Weights of a small image colorization model: 32-pixel images, 22600 steps.
Rows from block 7 of a small image colorization model, named by matrix and row number. Rows with one number belong to one channel. Each number is 50 + 12 x the weight over its row's rms, rounded and kept within 0 to 99. All counts start at 0.
After each channel's rows are labels from the 100 images, of 14976, where the channel reaches its highest value: "strongest on" is what is common among them; "lies over" is the class under the peak. Only what is clearly more common there than usual is listed. The data: pictures of board games with random positions, seen at a slant. In brackets: how many of the 100.
# convs0: first 3x3 conv (model.blocks.7.convs.0.weight, 96x96x3x3, each kernel summed), inputs 0-47
# convs1: second 3x3 conv (model.blocks.7.convs.1.weight, 96x96x3x3, transposed, each kernel summed), outputs 0-47

convs0.68:55 51 50 38 60 56 39 51 32 41 45 51 50 46 42 42 50 47 50 35 37 34 44 56 55 23 75 54 54 37 35 35 48 63 31 65 60 61 60 44 57 51 49 70 57 50 56 62
convs1.68:57 63 43 53 55 22 58 19 64 47 30 56 54 58 34 64 57 49 61 71 42 56 59 36 61 36 44 32 59 46 65 56 65 37 74 47 44 47 45 53 28 32 35 62 70 57 64 39
strongest on: digit grid (100)
lies over: piece of the first side (64)

convs0.52:48 40 62 66 62 55 31 62 49 47 60 56 38 50 31 64 55 35 55 43 56 58 72 52 48 60 48 38 75 61 51 41 62 63 30 36 54 61 56 41 82 56 51 38 57 45 42 31
convs1.52:44 44 28 53 70 51 61 58 42 38 49 54 37 63 43 59 58 34 51 51 51 47 40 47 48 53 67 30 69 56 74 46 49 39 41 68 23 33 60 46 53 51 58 56 55 40 61 50
strongest on: digit grid (97)
lies over: piece of the first side (90)

convs0.23:54 67 61 66 60 50 42 46 37 64 60 37 46 52 57 38 50 47 29 50 32 69 47 51 58 30 39 51 41 46 69 58 36 37 66 40 59 48 41 50 36 48 31 49 39 46 25 48
convs1.23:52 63 31 64 30 38 55 38 54 48 59 45 43 45 55 61 55 65 51 43 48 15 54 52 49 44 04 55 46 34 48 40 48 40 34 42 39 48 65 36 41 37 39 45 48 58 52 55
strongest on: digit grid (100)
lies over: piece of the first side (70)

convs0.73:59 36 32 41 66 64 59 46 42 53 38 46 43 36 47 62 39 60 57 39 64 36 48 51 23 42 32 55 61 87 47 52 48 50 32 41 53 34 33 25 36 38 59 45 34 27 72 59
convs1.73:40 63 54 72 67 63 35 68 51 44 51 69 51 60 67 37 61 55 50 47 41 51 61 54 44 62 69 76 56 53 74 57 71 56 40 41 30 58 39 65 57 43 49 50 52 34 62 74
strongest on: noughts and crosses (60); digit grid (39)
lies over: piece of the second side (35)

convs0.82:73 61 35 43 45 34 42 31 63 42 55 67 45 26 41 33 39 58 54 35 52 50 52 42 44 58 53 47 38 36 41 50 46 61 53 35 32 71 36 44 41 47 44 34 38 55 58 50
convs1.82:54 47 59 58 63 60 72 39 52 64 49 55 75 67 46 75 69 48 46 49 48 39 56 57 69 61 50 56 60 53 48 69 58 68 37 50 55 48 66 58 44 34 59 53 50 60 65 56
strongest on: digit grid (71)
lies over: piece of the first side (36)

convs0.45:45 48 57 32 55 39 52 52 47 33 71 61 48 48 38 47 39 54 72 43 38 70 60 53 38 32 60 35 46 66 33 48 45 56 50 53 35 54 49 61 49 38 43 40 63 42 54 48
convs1.45:52 51 51 35 52 60 35 44 52 54 41 73 42 71 45 48 61 52 51 50 52 57 51 53 47 45 86 67 37 63 46 47 46 35 48 49 49 48 47 76 46 61 55 57 64 55 33 63
strongest on: digit grid (99); nearly full (64)
lies over: piece of the second side (83)

convs0.10:29 48 25 55 51 43 51 49 29 73 59 60 54 53 71 49 62 50 60 28 56 38 37 60 28 49 51 36 46 47 74 72 40 55 42 33 35 61 62 32 38 50 41 55 45 61 48 30
convs1.10:42 58 40 47 53 30 59 46 30 34 54 45 32 45 69 33 48 51 28 37 60 36 71 60 65 62 24 56 63 45 49 43 28 64 45 55 58 39 66 34 44 58 37 50 33 66 50 55
strongest on: noughts and crosses (73); nearly full (67)
lies over: piece of the first side (32)

convs0.78:57 63 31 36 54 31 47 65 41 46 40 53 61 48 52 57 26 62 72 33 45 58 63 45 45 20 37 53 47 52 51 43 49 54 53 80 40 65 55 15 55 34 45 41 51 54 34 69
convs1.78:39 64 62 46 54 47 61 59 57 53 44 59 56 61 30 58 29 50 52 45 56 69 62 75 76 34 42 59 56 37 50 45 75 61 52 63 49 47 75 30 55 35 57 38 51 57 18 56
strongest on: digit grid (100); nearly full (68)
lies over: piece of the first side (71)

convs0.20:54 83 54 93 50 37 52 57 65 38 39 42 63 42 41 47 53 61 32 41 53 47 35 54 40 33 54 56 47 65 58 44 55 41 21 51 33 38 42 49 53 49 42 38 61 44 43 55
convs1.20:48 52 59 00 54 27 36 50 52 53 36 52 51 45 55 56 49 49 35 52 46 41 68 48 49 65 40 60 39 41 13 65 39 38 54 41 54 53 43 59 47 68 38 45 45 54 52 47
strongest on: stones on a line grid (66); nearly full (64)
lies over: piece of the first side (38)

convs0.36:56 50 52 44 50 27 53 41 45 57 52 42 44 57 48 45 26 38 77 45 47 47 37 46 48 63 50 50 38 70 45 43 49 52 47 40 31 34 37 42 69 66 41 61 68 51 66 55
convs1.36:49 55 45 41 69 53 40 57 38 56 42 53 57 67 47 26 28 62 47 41 45 64 53 46 60 50 35 51 54 55 48 33 56 56 61 54 42 47 53 45 56 77 39 41 63 50 39 46
strongest on: digit grid (97)
lies over: piece of the first side (83)

convs0.50:59 47 53 46 54 41 56 60 40 54 53 49 48 39 56 33 56 57 47 40 59 64 36 52 46 71 58 44 49 47 44 57 46 59 60 66 24 62 46 43 48 43 63 43 39 49 71 49
convs1.50:33 55 44 62 51 84 38 32 73 63 57 33 46 40 59 63 44 33 80 59 48 31 56 53 63 47 69 69 56 58 61 37 59 55 25 47 49 42 52 75 50 35 55 52 45 37 66 50
strongest on: digit grid (94)
lies over: piece of the first side (49)

convs0.21:39 69 39 44 50 56 44 59 50 54 68 49 55 58 43 53 39 46 44 58 40 69 43 31 35 38 34 62 35 49 54 38 46 29 68 33 44 59 60 48 57 72 37 45 42 69 73 34
convs1.21:52 37 56 73 63 51 58 62 46 57 52 56 51 67 48 68 52 38 61 45 45 31 73 67 67 62 77 56 51 55 47 31 69 80 53 48 59 59 50 41 51 47 53 67 43 51 54 59
strongest on: digit grid (81); nearly full (60)
lies over: piece of the first side (79)

convs0.42:42 58 46 57 86 71 40 64 50 42 53 57 42 53 41 58 41 40 56 49 77 74 23 36 34 46 41 37 52 51 81 54 47 67 48 72 34 78 42 57 44 41 46 52 40 61 63 46
convs1.42:51 49 59 61 48 51 54 73 37 39 37 36 19 47 26 41 52 54 40 49 48 53 46 48 41 46 72 62 52 61 61 50 67 45 69 29 44 34 36 52 52 56 59 40 37 54 47 44
strongest on: noughts and crosses (51); digit grid (49)
lies over: piece of the first side (59)

convs0.76:48 69 59 40 52 41 62 57 38 50 49 12 60 66 37 46 57 49 49 42 51 41 57 57 36 74 50 67 51 45 46 50 65 34 27 27 40 64 39 62 31 56 48 62 62 57 21 54
convs1.76:61 46 65 32 78 43 48 56 50 33 38 33 32 60 53 54 40 60 59 31 49 43 60 37 30 57 45 48 56 39 49 33 50 68 59 66 41 47 48 48 44 49 39 52 51 56 59 31
strongest on: digit grid (88)
lies over: piece of the first side (91)

convs0.29:55 59 50 25 32 27 38 45 48 45 41 25 52 72 75 39 51 41 49 50 49 54 42 53 62 56 40 37 51 54 51 49 64 43 35 47 47 43 68 47 38 60 64 27 68 62 43 31
convs1.29:45 21 32 38 41 36 56 57 58 37 59 39 54 41 80 41 51 34 56 43 66 49 42 50 49 68 46 47 59 51 53 31 46 44 57 38 62 55 58 56 61 45 61 47 53 44 45 20
strongest on: digit grid (97)
lies over: piece of the first side (84)

convs0.4:45 68 49 43 70 44 41 44 41 62 52 62 66 31 72 45 35 44 60 39 75 41 48 58 55 54 32 34 66 32 48 63 47 65 51 62 29 54 61 33 46 60 41 49 30 53 53 44
convs1.4:31 61 42 77 76 51 42 28 59 59 51 30 60 65 45 71 50 48 73 71 45 45 52 53 54 52 57 54 48 49 73 30 65 77 61 37 53 67 53 53 37 55 54 34 54 55 64 53
strongest on: digit grid (84)
lies over: piece of the first side (36)

convs0.28:57 49 50 59 55 55 50 58 48 56 40 46 39 66 58 41 53 63 59 46 57 61 48 49 63 45 50 48 36 58 61 71 45 68 34 60 66 62 51 45 55 26 32 55 49 56 64 46
convs1.28:37 69 51 53 50 58 38 58 75 46 53 56 46 51 52 54 40 78 33 58 38 57 45 52 36 46 47 68 42 49 66 20 34 41 54 34 41 29 53 60 57 38 60 47 52 44 40 84
strongest on: digit grid (100)
lies over: piece of the second side (58)

convs0.79:49 52 42 47 50 53 31 65 58 40 54 58 63 31 67 49 70 32 36 48 39 36 41 44 40 39 54 49 27 52 53 35 70 62 48 49 47 56 53 23 64 56 41 45 48 42 37 55
convs1.79:42 52 51 18 43 35 52 31 27 61 40 64 44 48 47 44 56 44 33 42 39 42 36 41 59 60 52 46 43 69 18 62 42 34 49 41 63 50 56 38 34 35 45 57 44 66 49 46
strongest on: noughts and crosses (90); first side has more (71)
lies over: piece of the first side (72)

convs0.32:59 48 46 07 53 34 60 44 45 56 55 38 49 46 46 42 41 50 64 33 66 46 49 43 51 52 73 59 69 50 81 53 45 58 47 44 38 59 53 54 59 36 64 31 42 59 47 65
convs1.32:23 57 52 20 48 70 52 49 56 68 58 48 53 56 54 68 51 50 51 51 50 55 65 61 54 59 46 41 43 50 72 41 52 62 38 73 75 47 41 67 73 58 47 61 48 50 46 77
strongest on: digit grid (71)
lies over: piece of the second side (78)

convs0.87:67 49 50 36 70 53 43 32 56 56 47 38 48 48 41 48 40 73 31 64 63 52 57 39 74 65 32 47 70 51 41 69 42 91 47 43 44 14 48 32 51 57 58 37 64 54 69 51
convs1.87:37 56 40 58 36 71 47 55 53 40 47 58 49 55 46 44 34 59 59 42 54 68 42 20 63 51 57 55 34 65 67 43 57 44 51 39 48 63 53 49 50 41 40 44 61 26 48 53
strongest on: digit grid (91)
lies over: piece of the first side (34)

convs0.33:58 48 36 47 46 60 61 47 56 63 49 54 36 41 39 19 55 43 37 64 47 46 59 41 60 37 58 29 40 54 52 24 40 51 62 43 34 58 50 37 45 58 45 66 60 43 64 38
convs1.33:39 46 61 39 62 34 42 35 44 44 47 40 45 36 61 32 40 61 57 39 46 43 44 44 69 53 66 41 62 68 83 46 53 48 40 61 46 58 44 53 52 51 37 48 38 51 39 33
strongest on: digit grid (99)
lies over: piece of the first side (74)

convs0.60:41 43 40 63 72 59 53 72 42 27 37 39 42 57 52 59 67 53 34 55 75 47 34 32 40 62 46 45 48 50 59 34 63 69 52 32 56 55 49 44 31 34 50 55 50 47 54 54
convs1.60:49 42 60 61 21 31 50 51 48 46 38 64 45 34 47 48 22 37 45 49 54 50 49 59 43 28 38 31 57 61 37 54 31 53 38 44 32 23 39 30 44 52 53 50 53 44 50 29
strongest on: noughts and crosses (94); first side has more (72)
lies over: piece of the first side (96)

convs0.64:66 63 49 60 29 18 62 68 42 56 57 56 46 38 38 67 42 55 66 36 35 55 61 50 53 59 00 51 45 45 45 57 38 44 53 48 51 52 61 73 64 48 49 35 51 40 64 14
convs1.64:47 51 36 44 35 08 62 49 39 39 53 48 55 46 04 40 48 39 53 60 51 58 48 52 54 53 12 47 55 37 52 57 45 50 35 34 61 45 41 54 40 40 35 54 38 44 64 23
strongest on: digit grid (100)
lies over: piece of the first side (64)

convs0.8:36 43 43 57 61 40 68 25 49 55 51 54 43 46 49 43 42 42 52 27 70 43 32 54 37 80 38 45 59 30 48 62 45 50 47 52 48 70 84 54 79 44 58 49 51 78 38 43
convs1.8:24 75 51 45 36 54 73 28 41 19 57 38 46 48 44 66 39 61 40 47 65 67 38 53 40 34 57 45 48 60 28 66 46 41 35 36 20 47 66 44 46 28 55 34 30 39 45 65
strongest on: stones on a line grid (100); nearly full (78)
lies over: piece of the second side (100)

convs0.16:58 50 49 65 53 55 49 63 47 54 49 74 39 36 43 32 37 71 65 39 71 47 59 53 62 53 19 60 58 52 61 51 47 54 66 37 33 49 51 00 53 39 46 37 44 39 62 27
convs1.16:20 58 45 72 54 28 23 50 35 38 59 45 58 35 34 49 59 52 39 25 30 45 58 36 44 43 26 42 47 47 49 51 50 60 45 33 35 51 42 27 33 48 48 47 54 44 50 43
strongest on: digit grid (91)
lies over: piece of the first side (77)

convs0.3:40 36 43 66 79 72 51 56 44 46 64 56 61 66 36 52 59 46 39 32 76 42 52 33 64 63 44 18 42 52 67 48 59 60 45 43 60 54 54 34 44 45 57 41 41 66 51 38
convs1.3:46 53 40 32 40 33 43 53 36 58 48 35 38 55 43 50 44 43 11 42 37 50 54 29 27 41 53 76 49 51 40 55 28 43 70 55 43 64 50 42 44 51 52 44 47 41 48 52
strongest on: noughts and crosses (100); nearly full (64)
lies over: piece of the first side (100)

convs0.53:48 48 71 11 44 45 26 64 53 48 48 52 42 62 52 41 43 39 65 57 30 49 57 64 64 48 48 47 46 43 20 37 62 60 45 51 77 72 53 40 47 51 54 53 30 54 53 43
convs1.53:55 58 51 68 54 52 37 72 41 56 76 48 51 30 32 69 42 56 68 49 77 39 28 33 59 42 56 34 40 52 61 34 45 48 59 46 49 52 35 48 30 42 55 66 47 51 45 62
strongest on: digit grid (100)
lies over: piece of the first side (32)

convs0.0:56 45 46 27 36 26 55 50 64 57 37 67 50 40 41 42 51 46 51 40 60 51 46 44 33 58 42 45 64 50 58 49 45 40 69 32 43 51 42 34 56 60 44 50 43 47 67 41
convs1.0:49 35 44 61 56 74 77 80 80 55 45 67 64 54 44 33 41 41 67 47 52 63 70 61 51 42 66 45 40 37 50 39 72 72 60 49 75 38 47 59 41 59 50 54 39 55 65 21
strongest on: digit grid (100)
lies over: piece of the first side (82)

convs0.43:52 50 52 27 60 55 39 49 43 57 52 60 38 42 56 48 41 44 81 66 53 58 53 46 56 45 50 40 58 39 22 61 47 47 38 49 47 49 44 46 30 42 61 68 41 55 47 61
convs1.43:46 57 52 35 50 70 41 59 49 49 50 40 50 62 63 46 40 57 46 67 35 36 57 54 34 52 52 64 60 52 29 47 37 51 53 52 65 26 49 66 46 43 45 43 56 52 53 68
strongest on: digit grid (100)
lies over: piece of the first side (98)